Weights of a small segmentation model: encoder widths [80, 160, 320], 195000 training examples.
Rows from block 8 of the encoder of a small segmentation model, named by matrix and row number. Rows with one number belong to one neuron. Each number is 500 + 50 x the weight over its row's rms, rounded and kept within 0 to 999. All counts start at 0. Numbers have three digits each. After the name is the row's rms in percent of the matrix's.
After each neuron's rows are labels from the 100 images, of 14976, where the neuron reaches its highest value: "responds to" is what is common among them. Only what is clearly more common there than usual is listed. The data: drawn human figures in many poses. In brackets: how many of the 100, against the usual share in percent.
# fc1: MLP up (encoder.blocks.8.mlp.fc1.weight, 1920x320), inputs 0-106
# fc2: MLP down (encoder.blocks.8.mlp.fc2.weight, 320x1920, transposed), outputs 0-106

fc1.417 101:480509567455590478486587468487416513361462455567430436495543548617435539502510487444510523484636459530486495463587570411477501503451478549489398492535538622454515532526503468436522565516530442477466459460521476500557539537495560550555504487531514509449567565597586450529501507558487515600546491504555469532418438487400491
fc2.417 103:476417490480467536524498559461528452421528525475533537501535529469463459488464532517513447573508513487519498483502511575461578410527490467442514589469503475446464466472551505529483544496491506530530465532482513546546467559549570499452526516524487518510516427457532520500602482516460502484503517489495481451489570475507480
responds to: walking (25 vs 6.5)

fc1.415 096:578544487517468538474526501460554485500483585573512547547414525524567479483488439478552553507481542500474479511491456485526582548542522589377505503509368507523489471551426518525467526533482452470575456425675493519538437548569429548512511565482499565496576472416457559575483465444510445458454510510497568531474529519486428
fc2.415 099:569478521530538515486525524536502502516478499524487431462477495526478489538455524496517494508528537464474452500487463500489458452500464498544511487498463496490465498527513525480522523542519513469519556478504534474496473505506480487542407478499508515553531500459506495465525531523463499504538526525467519506461505564495483
responds to: arms up (28 vs 6.2); lunging (27 vs 6.3)

fc1.317 088:540480494532527470418512526503455461538504517514438524475415443471523570427453577563416483415454513351466496431522534498523505478425532437518553485440463505499451477422451464605492507424417530511545496385497463491477496564447520452495508520479499604599404590494554505470441510570529555511561520478565481527543488434483520
fc2.317 094:513554543541510478458482513515459501526493464504490494494475484485482484562487534507451444540563581462617515490477485512472497436495553478546544566463427540494484458466535533483462480497529550517486537529490486487503483506419532457516520462461435555540508535526432478463513527579515518561537427494475488456524555507448503
responds to: waving (28 vs 5.8)

fc1.354 127:440512493555466468506456483480453428419545541560471470547537430517498577507476472513528439528458582546457521515538465495465589560589528427491458462449578564497436499433467521520508545500453512551585539546479652466457538433455481422497532446492421546574421554548390539540428511484487445463523439561522522507435436475537541
fc2.354 129:464499501564452451543481537535396530465464448531420484483557567533507519451598527538535495455517524573500552498470595452442525484542564447566547546501530489583495522488531580485526473541528536556546523489531542486491482469489512533566564508473462512451588501545466408478479472506475489499536466595477489493498504524490496
responds to: thin (62 vs 31.1); arms up (38 vs 6.2)

fc1.603 093:474425441511529477554550536494513542525538545454450522470435499446562443444500567437547464391459481504503535582448545481528530525429541520390549561607431462501558459535417513550547562403552444509476431476510401552480493454508401533559443486610558457511505512409427561574473588478481487476467508517552534525484530425538473
fc2.603 109:485467534523490468485476509479468462492421484512469479565521536514472516534389566568488473479410519537524507433490522483470530458514493501501537536487528548495512473476562447507468495523520458540515479507571586402555454538520580494522469437500493512479483475497437538509470464521502506511533489609444495515495455503511507
responds to: handstand (40 vs 6.2)

fc1.414 084:425477579422457446439555582388522508578647549439558578334501504584544495471566409564419416453525536507479474522553556528468497552494516458455457401450393469557481471421584544467525540500378473459629504511436551501449505478513495520471545489543467481476531489529533442481497555416538489518470502489447462515502409514521474
fc2.414 095:523518506516484464489486515494450477525522467521496518467513549521490513539539530520503501458490537499487501519498557531493506498473452524494511527508504494439482507494523493501499507524479515495524510511450492475523515506484492500501510501469511544469506526518485524464484463529507491489496478499452511532505517545490519
responds to: lying (27 vs 6.3)

fc1.421 163:470572456506534527487545494462561520481525578448521542646540543558440552542502484599569451473500431530487495511619478530570448471496625510452478543483459467583431452481453478510443532524600505617533515372468469536559472498482465538522471471453449542549472489507528520501554503446598478447608425637618537520461537452480454
fc2.421 116:533536523461563483483478509492489484498437467490485502546494497526486444602561460480493546502489538426492510520486482511438474484532583520530469480510541526521477462539546461534515558499514499512508510487500471471478497511488552490459450523476511498540425477449502400497470542458478492466525503552453561499577540574438498
responds to: splits (25 vs 6.2)

fc1.177 165:537538458528504531460544484448520566605494488462505480590540470407482449466500467497586555445454510431481630397497503468507427535511548494387531603490524492453430550595528457528470526492561567480548531528499534423483414511484555444417476505550518463487556424581561455486537441522412531460505589505585459509574514513489516
fc2.177 135:539528539482482541495507493526497502519416472495457392524483487501465424512507478469512488500560594518461518544462534505557469561441581441461522505486512524459520503533541488547491596470491521512480495487478456474531462563483477417493389537512582569514506553459518560513485456478491607534607476454551540555511424544465514
responds to: splits (37 vs 6.2)

fc1.759 149:478482465466510477548568541551461495527554583396517584491463463488527456412544568571442444434444514549551506451474421518476480470517464428432568491431501593537547525470574539506544475434531534495454502515392566494555493509412517356550459476477495493500480520589544476520549437487486567418509488405620498495609462529505582
fc2.759 155:460407511425581457411474506563499536442548481445441558555509508597450461490526485488438537496594570580450510524455444479474458454594485550565497611515498543513509432484528565481478564508512541568437545554488497450417500521561543539517421482542471450539586375481483554505553532493521385576447507494560451443475570478477559
responds to: lying (26 vs 6.3)

fc1.753 095:413419480572482503543561484421465446481592492457457532483537382361471514508578474428506497550515558488553518442548501443515529355484455541540485535470526534502435406502413557413460628520524484467394489490457469579427525527496519478551399504480532598472575496518624510483423501427501447468557556399527453517463504626503457
fc2.753 115:516473500510535452487490508475520526515515484516510470446493542513536563504452498522441504522476483535494512503560534501562543534502470472506526505471478518481484435482587509487575496531533544464497533546528508497535481483509493508466447470454460489488534499518559510437522472543474507437476492548459518451529512472541462
responds to: standing (26 vs 6.2)

fc1.173 135:473481473459474447499501587556541495495515473431461512470436549511485519415487491485469494540513548489502533503471513569460481474541488468498461420513507530509497653586511594457500441490566378490399468551538559514497487531496496492543506526437451449510534455403454553568436561525450511429539533531451393574509459413518485
fc2.173 150:483490486554595458423523476484380522406462569513520457529490562552503505432538405497546442483469448516512459492432499524432475585493502482519488569454438434482469503477541599512471414426418502476497505435465556527467539518535521594435570493520517467533487468532471475486500504510495475505506520501383464563441498511565444
responds to: handstand (35 vs 6.2)

fc1.551 105:493417539552494481497594494484553519560567530366550462466472676488525533526455516530555391487446427460455442492530527490441593422562493524569411429498443499496433532496542459537525510540481529488581560402530450504535525484464541446434509525503487551471430528490602595602558488454429533504462473513483536507499518501513526
fc2.551 113:520469492500483550423490480443427500519553526519466499486454606532434472511563543532483465470557511474431501561494517516492531491514506594506428529471532501465504449480567432536479494479485494525528495516501489432495525535490512509456410573567536578468436529547482560552488487537481495500475494531431494484495587560474536
responds to: arms up (28 vs 6.2)

fc1.161 134:571493474480494510484535499557412495548516484584444549436470463458477432441594396415579574581526545438536506512479489481565545565502450495502390548524468465527523529479470537596553539440534516450542448476496466467597541508556453454453453575586563514518557462429399475582569584514527553442500452474479554515526507479472486
fc2.161 110:507480478473532479514508512470474470530425458503400476487479512494482575476580498457583506455505480503493528530457503484453556464430476509533484578505561577439487525517510512498515560466437512509493483509529477513491486534529482496477440517427494501506482465433483522517468499500568472517536466485492481544503490509491531
responds to: lunging (33 vs 6.3); arms up (28 vs 6.2)

fc1.259 116:452491507532501546600545509430492468497477503566504440464536511473452477476512486507460539464436479488519470417455556529433466454497567442511391499505496445560456486475507536383465553496558480446510413547457445465547462477449556506504425485419530466456560532537609485444487641492490561548502478563516495481404439472469355
fc2.259 119:493504518540514506504517462472478458488493521487503555494530487534501522513490519443491502549463531542505468501501518519446524570520498514454447504473500522469504435525498488524546517489497491486448479530535509525470486540540486519490476442532496499528457503477478486504505513508498436476439506527473515444555497487512455
responds to: walking (30 vs 6.5)

fc1.485 114:449572608597528499573424481550498483504529539450424441468586497562425565510450488535519470429479546417564490484443502500523443440526507465589467436488612567493533501417527513518507515462491501506566496418441539525486558556529544498576482460448568466488546571555583455524506571483448448553535451482551440550412487447510528
fc2.485 106:472483527540547481517491424473470582556463524477555484542579510548419508532479511482490421568519556493601553463493514500479530511489477481452501505478495469511489414505512524468420483552525506566532474479539484456472547616551548551540502526519463512553405559585477432501507537480480554501530487529461547547440481406529519
responds to: star jump (54 vs 6.2)

fc1.490 108:510497471477477515468544602473569447457580513452484473524462537452503458337491441508461511472529471476526571468534428478476480464470582491531480471453485556564413488465560539545519505571512440531495461521560521499533441476536481494508445448495506410480556534501603475473527590351544496473545545565479423565377531497480473
fc2.490 101:518495454513430538506499546462528489508604520450494481473477513488508534498519488516442500529531557551510513512560517536491486518520501565461513545501512513463503516470485497479540506507485514527516482557442504515480519480502479511472498518457523476475508503472492450458506456511527527490496488529498475467495528547498497
responds to: arms out (40 vs 6.4)

fc1.447 133:508436618416497524541489560547469427506612545493557474418453462509512546481507496578488580492500529565462475455518638457481578530480510531472428457506456406450487501458496370602539571485513517557499470573485508462571570509518459489474468524643480523448530558507413558560524485399494492464505490465560492542480438445523511
fc2.447 114:523519538435485482531436528476487495514508453536426516520471564489415498506532508491575527512468500464521544506473522487499507517471545516442587488500550482384500525495519542506510569526475575447501461449421505527523502503516454554438481529519459614463517483489504525475475502507494538500509479519421563477573525535410543
responds to: handstand (34 vs 6.2)

fc1.348 086:577495576557504521521604600427496573474512592501421532555452474513518480435496527427494555566532608458486496466503449505531488458517604485458465418460559428468532435520473547482587504524402408366531453529495506534483493549633458515433537542526428423449400454453567464583491538413561481532456569555500451506499519501442503
fc2.348 092:563537549502508449471478557445410427481487488506469463496524522548458526510500507495432519492477550498470548554486461495464532460489497481559556533501565478571499481528536502467495535510422573467428535547492500464383468505522543469467516490522514527440513506472535474503462483556505464528535486504453491414521531490471518
responds to: splits (25 vs 6.2)

fc1.612 116:453518442556543488467530463458574569454489526494473482459502545471384527485390428516514546544531430418433500516597484491563429444472461572471490502476515486460491519532528572405457485428378481433545574542531555580473540457466519532484506474448441433461564488482542491545524460593376489483470473629588571496507476506505474
fc2.612 113:364470506426532439495518477514526543492449475453475536521512511551509571490525489527531473458483471499459529513435479544518498539522497524569462535511511506370518519500513503447498538530513501504477507529467517508580507424530591520446410505426471457522509510512483464479478505514524506449508462530498526530535552471508546
responds to: star jump (33 vs 6.2)

fc1.708 146:463513580584575540522558483539528479457490520439459555516460519410478513502565491471529439619539381471533560493593544463477510527447584492437465613459540487544444546440532494468467490449424543614475595445474496541519531596473509518435495433535564525597454430456522521497478561518572502449550484576618487468452384450557504
fc2.708 139:548555590515570467442564504535525407501440488500484519540460531534529481489595501471533433533441498540481529552511546513495511531501550482496511523485513576589524504436549464492544523512521477518441513501500503449511461538516518495500468463513522539541473477497428553497570417458463516524477571578472518471473530545479521
responds to: thin (82 vs 31.1)

fc1.388 127:561468452513490556485490511452459475520538432375416589520448476446491556437444481518600529416526489415471486608507470490508554488499493497424489497542408418526463458552406480498485470455494492555502477539548511562519532468489499456481565544491548487443482547452448418436520450451531459447487517601468503554479479530543576
fc2.388 124:562517521508560445500561547502410557456454523594557489480426450479472517480451484518409500496531611493398453467587438462509354492576400409491535563483441489497484416509526550493500445490475503469387552602467506442526552555467520490598520522475402484472514502442525469445568449551494527472482464481538441452470514514498446
responds to: lying (35 vs 6.3)

fc1.593 107:540500530605597516512523586484540544439488485547550518560491496573472517607443527528409531484556514418481419595475524414552501444456606514401484530470468433463466534598537530511474454607495457350555479472447524445555493500512514572501470538521484408490503537533577498478511433550527524524600499506464549540493557443589371
fc2.593 128:539422501499475537471512522475455556494511470459479526531492541537458555463470527484450527560527542532531587514558399503608525543417446549492577525466504466482494493568508519505515456510461563453517566527554555497494526486549498455517469483503610421558516463399518456533476480500470502392510479549356478483501576508500558
responds to: stocky (64 vs 31.6)

fc1.691 071:407419474470402498430495505573606544572601551551527427511437542494573447458489478575576458595468456533560521378547487463590481503581515480527507480463406493499572494471518569514551581521529550435535519507565564425439472475423459479614526570487530531449567504555447508491474588503406454474516543523424397600479525528518547
fc2.691 084:462466508553514427398522500518448496439509469474520470497475600525465505524505496541529499539507504449522518529552424558506494467512432532480552527488458458448488523542479492522527458525485479536454478550484542492483488520493501534434507546461521433501478562501506448523528514498412488435459493583403514509457548506489526
responds to: lying (41 vs 6.3)

fc1.675 144:447473586536450504529553500470504559483469528510586389443475487511478500533461575490478486388530472501503449509523644545489544447495559508412466540452502496528469477490566458560433495548401430513532427523538436488516510475423471550487585478496541570435493542622583490545570521381436524463559531470563508526441435452529462
fc2.675 148:576497548458398482454489525463478468428440545471534546504534527439480437545551468470495490496471491497614482475533615524370500396496505519397471482463421546501433467487594505531510561505553494547487455528506534475528478498491539464555456500529421619516509479454508466497590472501474483520441578561475555498522614519465442
responds to: thin (80 vs 31.1)

fc1.624 134:423503532492437536475506454492479520512566545483491465388502575483485474454482505582519521457486472387527482440607534513451543599456492473498542460433503467484424518513582541458460490498510412464493536516555482551501401445409543481492568437501425481451517484558481553474476547525414490493586512498539382575520535492586504
fc2.624 105:481537419536567496453512472496525496492437481533513446504455463484471531503472501519414542528491527542493463504559500448457498535516488482504497467455493493404517443487412464479508479487433457502467514529480566485476491457540543530497502531516456466488547554576504458459489492524549525507536471516429437501405439472524503
responds to: handstand (39 vs 6.2)

fc1.733 091:473547492604468467482466499458642514567545534599491519554523487406410488390494484543465470505471498475577546516579465450489548477551513527454503507526563515545527550534457500539581476486535491367461379559536628528598492531550422512528490477465491466475578539549437517491466448530516465452467452534552548515569450476485449
fc2.733 080:501475498502457502508494492492532487533510525531492497499507543499513532522470481529532505549458533473545520524475505504488496483477501497517477509486527494497469509523552453522480503491480529487532495537439500474497492510534497514523467453526541471484474460465499490485517437487488456484494476511474484505518512503475490
responds to: thin (63 vs 31.1)

fc1.22 071:528521541493413520534527502555492451550464459531482490502538506451474540488491486449470585439487554538434575501442445472567554535534500429392465457468492419549485531572548575510591613449480456525437557505470481538579590498500387509480599443551509499471473495429610516596447413469605488533507514437449507464483546498575437
fc2.22 098:510485490528499488462498498505432502464516498530452482496497551551516501569484504518479480479486524515476558500507516509494512475496527522480500507507443508433525474574460533495495460511501509562497535548477548519462469563511520521445519519460491529485482553483491470495468497547478494509476472493450508526483520501513510
responds to: lying (28 vs 6.3)

fc1.546 074:485525546497492501466503637509570465528618499549457487532465449466641515525527513547493515425406566512492474534592576557469593553408480488468505460475397387472458467481482448548520522514441376587574390592481482522509531420504464513523545527560469478412575517501465557536574541373531492495443575415502493578494497457439536
fc2.546 091:529471525479451491503454486472482490500565563481513464525488535507465483489449523524536508472519515527483514599514536518569492565499477519419561567468438473408470463548554507491473434512473528520511531511544507495466526483469531456536498468495483569464501484541499482453511449535471494509514468482404469473478473555453494
responds to: lying (25 vs 6.3)

fc1.466 144:458542494456440570571550520437510489479484591582521470610529501544467511479472472497623525578515493538448516525649499514531509428512503462523393488479414405445463535529516482494410467508519524497463510465499553538519519506569490551444513610553447458558560495495589530562541500447520470479471492589511584516457476588541443
fc2.466 157:497526479497519465539524497528524492606574463464480500529485485539420491547506460546445435516508484530517546478473499482424549417510503579511550533453560506541468425508516557580493556561465464486558584534520525507447473529474486475489490501533419463555542568426515521516500554492503431516552499479539488430474490484448472
responds to: splits (29 vs 6.2)

fc1.53 112:406470522457548507479483468550559488484512521550502446418485528452438502544611549575534433446528470532578443495470470509548571567593433513478519459581497419490387534464515496520428428544542495564531448494475500548546505445464444539559481498485447508520521628494484530482482538519477451576428503517546591599584508438554508
fc2.53 115:557516515496548443477459447479515554526487448528493495524454483550434505455573471427478503570571488514524570589540412578445488501516418551566589488503543506473491449558454454456502531474507486529456532487399560536495534515503540492515482578526523570544531514498571574487499484503550454561472449475479623527477520528504539
responds to: thin (80 vs 31.1); handstand (36 vs 6.2)

fc1.145 106:540553519522506479507637518522567486459501526478488529485574474561441532518464555545601442413488464556523509553544591449487572438556523536533418469484505502447551465488508488440583509543428508450524451454504511590513523521437452501438508515500487521586569604487468574453526444524421504612542517517591545423423528516540527
fc2.145 100:508514496536547514537492531480403462476497515450407604487510536562413495506538471524503477444530481543509502508479572520458505506467489543476478481555523548526493489515504453518523466463462426519455543526496478482526527503494509506460477435476536512479412521524436550501558468446542507511506542556489537496492506554557559
responds to: handstand (35 vs 6.2)

fc1.253 158:493573475543441476550550421417527536415581568535412469491544360486509538515500517566478390450506539499498448480556471589490560489449514531480483502451495515522540499477501536511436530495539471420535493499487466518456495387495427464462490409471450514530413481630440476491525452484489365447517484554522564533584507549425506
fc2.253 154:458512494503494489530560455461363484464397491487486489478573484542519459557506490577531429471550512540436523449525572483407456481476535535531462421456437496519480461499440476385475459530582454519517547497484533446489455449533520512493534495490406434455489560595431482505444478457522486505552506596488519508507480496523517
responds to: arms up (28 vs 6.2)

fc1.296 115:457493402463468501447569476535501537476468488486584573569440543543510486583504549508579549601555519565455467568571483500566373497546458494532474446476502447476520481456567552510479547384536570469473526545532547565490460529551482585574476551508509427504446464454470561500535475458538510500568492443482560483515571503496488
fc2.296 124:491525467476525478504494438531497528540481436536442556530422542550543513485505489508517575408510506523477526503485532445414498447461459528499534583437449512469474545539499531478496564510519489558586596575528524500500482567467548576421376475513462491556510527501468560436558576474455538523529467592399469542483454543551577
responds to: bowing (25 vs 6.2)

fc1.84 101:567536487485520493591545513464422481471497483478414485572469473593509483545470489583465528431498527442539468527413515419493541425572517459452479486492478552563657446524495431482509536483583515416511478410396492548470478535481536486575457494473540470519448366518467506508612545481543518462548472471582493490544492498552561
fc2.84 109:513416532460531515398497460508464490515500473540563455492418511543510510488520505444436524463548593483453546527547439372550523477491479478484560557482491429483474410511518506616496495489420481546447570590499518462451470487552565453498504521467535538512530396522565548540505579510530525582568436476481496523518494495516533
responds to: bowing (28 vs 6.2)

fc1.335 155:560476499494521497442475558550408534440458533490448585512503467425564503488470492515394511492501476503459529500503511419478557520547468444452588492420472564560536534481599502432463491545618496398561580372458441444444506469493548404463473489490476548526540492543554528455435459454501573428501545482646564454557511508548548
fc2.335 165:487443535529500473466477510539523509501520412517405479586459504576440468527525546509473471513544516572423531496515500513409489467463583452540517540498523498554525409479632532469445601517491541659539578607514517475522469525444527512486447481486449550499573464501530501390485460481579479568488445487492438403521526505454467
responds to: lying (28 vs 6.3)

fc1.545 084:513481554477435506579531423495487549502504467516447424376510430433438510482518436455420494445494509419536438360511489551531448496438474473626469487496530452576471563475487521498509439423524591431531465463355468477480531454546551587515476528621521540533484560537517412582529591550434548569556488461512408480485475513460454
fc2.545 091:526509502521483501508489501498519489516511486508494501485498507513503526522484514515480497513487520494521497504491493507472485504482492515497513506510513511510505494530489492500531511505503478493507504523479513484540486504508498477497482472473516484503500473484472477468502501532513502492508486506488482476527500524513520
responds to: stocky (65 vs 31.6)